config.toml
model = "spectrogram enhancement model"
dataset = "simulated sounds of rotating machines with and without faults"
train_examples = 39062
gain_aug_db = 10
n_mels = 64
hop_length = 160
input = "log_mel"
win_length = 400
task = "enhancement"
loss = "l1"
arch = "unet"
norm = "groupnorm"
activation = "silu"
weight_standardization = false
pixel_unshuffle = 2
widths = [64, 128, 192, 256]
blocks_per_level = 3
block = "sep"
attention = false
upsampling = "transposed_conv"
init = "kaiming_normal"
residual_init = "zero_last"
optimizer = "soap"
beta2 = 0.99
lr = 0.0024
beta1 = 0.95
shampoo_beta = 0.99
eps = 1e-08
precondition_frequency = 10
max_precond_dim = 512
merge_dims = true
one_sided = false
adamw_lr_other_params = 0.0013
grad_clip = 1.0
steps = 7200
batch_size = 192
epochs = 35.4
lr_schedule = "step"
warmup_steps = 1440
weight_decay = 0.0
adamw_weight_decay_other_params = 0.01
Rows from block 7 of a small spectrogram enhancement model, named by matrix and row number. Rows with one number belong to one channel. Each number is 128 + 24 x the weight over its row's rms, rounded and kept within 0 to 255. All counts start at 0. Numbers have three digits each.
Before each channel's rows are labels from the 100 clips, of 14976, where the channel reaches its highest value: "top examples" is what is common among them. Only what is clearly more common there than usual is listed. The data: simulated sounds of rotating machines with and without faults.
# convs1: first pointwise conv (model.enc.2.1.convs.1.weight, 192x192x1x1), inputs 0-63
# convs3: second pointwise conv (model.enc.2.1.convs.3.weight, 192x192x1x1, transposed), outputs 0-63

top examples: piston engine; rattle
convs1.136:086092107138150123121103120136085131172127124096090141138126121119131112133096120156128156155131142136124112138102149105133122099132095103101172120136145144126136129137158149110121146152152080
convs3.136:113114096194127117112137131141073118132124164153114073116090148125147163098074151124155104143118166101129055126142106149140099109140136133131129137101100123099153137095140127177108079138106133

top examples: piston engine
convs1.39:095114134138110135097120099112127158156116087167096111118135098137121094192144147117180151142112142183119124158116114109131171150165132126162095143136134110122132155134164158172149102135123129
convs3.39:113179136098126124100136087124088145110095112135144101116139149081132147120092121132160114178091161150126092114114113151164109079109095120140144156139133186117101139117134075126117161137117147

top examples: gearbox
convs1.110:100151124145145159123146121138113120113121101159125117140119121136099146158118114107103128158079096103157112127124135101198124136118134116126151109132106129114145150151141101121119112135157080
convs3.110:195085124087138127119114180103124138166145159110123118134123165127135097181155139114105106085124103148146125122152116125102130144132099110122132135105087155129097137128128111105114126111127120

top examples: speed: fast; electric motor
convs1.32:133126161140092142131110121144143098142118194160124105156064110097114180079117126109131138153134120135146141139154123164129166101149148114157114122084114105110134151134143147071170146135123132
convs3.32:128131181131143119128095121132150149166139169135111156131113155112171160153162124123102163146130136167165097118157115121176141126158081136107148109105092114129141109137136130157106087095114153

top examples: speed: fast; compressor
convs1.24:100117180135135104126141166151173119132104103097134113133107138142156153125129118153087141109112101143128131136146107131094123118159166108076163141128112148130071133145187171128136132157109187
convs3.24:142151144092187146130107148124135086121114112151129136142149137131164149133125131141112100129141136120161133114078118106150125168090171116130188156070092110082151122128081140072120119134125135

top examples: pump
convs1.54:148114178092167142138120099117132151102111158197145115155054136149138129129125104132136113086126123123128156120114151112118142133142141119152105124087090117119120080112148099160165137121121103
convs3.54:133140132114130136126148116148098111105134150085128121131163101156132103109094112164153152126139074139095130124099088118083182152123103134124127113163176154088153081165166137133122141127151097

top examples: pump
convs1.151:082122098136089102147135140094152139129102098134127115124119121116179116133163155122134139123179161120162133062119103130135121127102119111158134123118146140109163106152140106151097108074106125
convs3.151:161168149116120126161125138148119130120112153106126117141141109145124121128063123133180130098116155144171150122147110127113147144108060114126129112125090097114109163132132122126114134144139120

top examples: piston engine; muffled (low-pass)
convs1.30:123099103092101137128147120114151163124168100150154075077148121145101122109129133155086161133125104102106114098094121103127156147118115086115140123125134173138149125094140127096120130143104136
convs3.30:156107139126139137166110117094149122100156113122144121140121121123178125144130134130150151140096179129115142101110153168160139125110172139112137116145118159133149100108120143066138166103130117

top examples: pump
convs1.16:132142114112118134136137100124153127137151165181157103180071132134097144114144148087127099155128116128117121090124133170168144116143139171124142159153158134119120108123102156122132138120090110
convs3.16:142057115110107121148112140094088147101125120162100121167122096114130131148142114124085141123138093149106108124108149155108126096092112123111112150107153122151140153154160103097120126146094158

top examples: pump
convs1.13:151081094121134107132096152109146173129117138128125112132184106133155153131149132110132131100144130138131121135120116142140118101093109119170120110111179149124129140132129155139146112120136077
convs3.13:140176138176153119144128124139175115100123070139138153149129137125120138139124162129129154168054144127143136142162160156137154184110118146110123122140162173099107087110116104160110098164110150

top examples: speed: fast; turbine; gearbox
convs1.38:104162113098186072132125122095170132121142092077106129098150154152161113118177198154180159154128113137143120134123114144118125170114152134143153103123124106136112167142112170119161176127143114
convs3.38:184172108147121133156104103137110123132117142112124150122140092139120112120161162137115110135180137141118157154136123167114102158134153116172105136124133127162131157120158128107133141134105126

top examples: speed: fast; piston engine
convs1.144:173159125053128148142141173141164159147179117093147144152083124102111125149125144142145075123141169170141122104119119126137129138158130127088101140128122129132144137100121129110122111126150153
convs3.144:138158118116126133150147132100145113157115127086161138081131139153119139102096168136107122180169092117111119130110117129154162102126116122119181130123130128124107141169116114125106135115149117

top examples: piston engine
convs1.7:110157121116190128098068150160145167118145123162105130085134122183103132141157130090152115170161133105154164103108116117143155105158085127144133120136152116154125094114127152124112120109107101
convs3.7:120175141180120128119141098138120078153158085133111144160158106145128117103177126110152140119097153105162127142122137130140142142163135134139118111143124153136104188125163155118133130123135143

top examples: piston engine
convs1.165:062154118132122092138186149131181157128159169112130147161125126130135119105130146127091135164095125154115121112111099128144145121087109110096129117114151108131125140183166158134120147092152121
convs3.165:121149120125146090118098116088124163101103130132131128117172128166124129096127089104165115076133167123101119119148087086138124133119125087142092103140130147147135112139148129108101150120087114

top examples: piston engine
convs1.3:116098121143180166119140150123138122152100138124121164134145090142154129130120138135121126136115138111108152131111098131136141147163115089138135137149105112130152145161126105100112128169085122
convs3.3:111113109075125135117117150113154144134095133071128123128070116143136156122121180128120147089130126130057166130087091167107138152112136132131122164107117172119182092127158079120133146119120130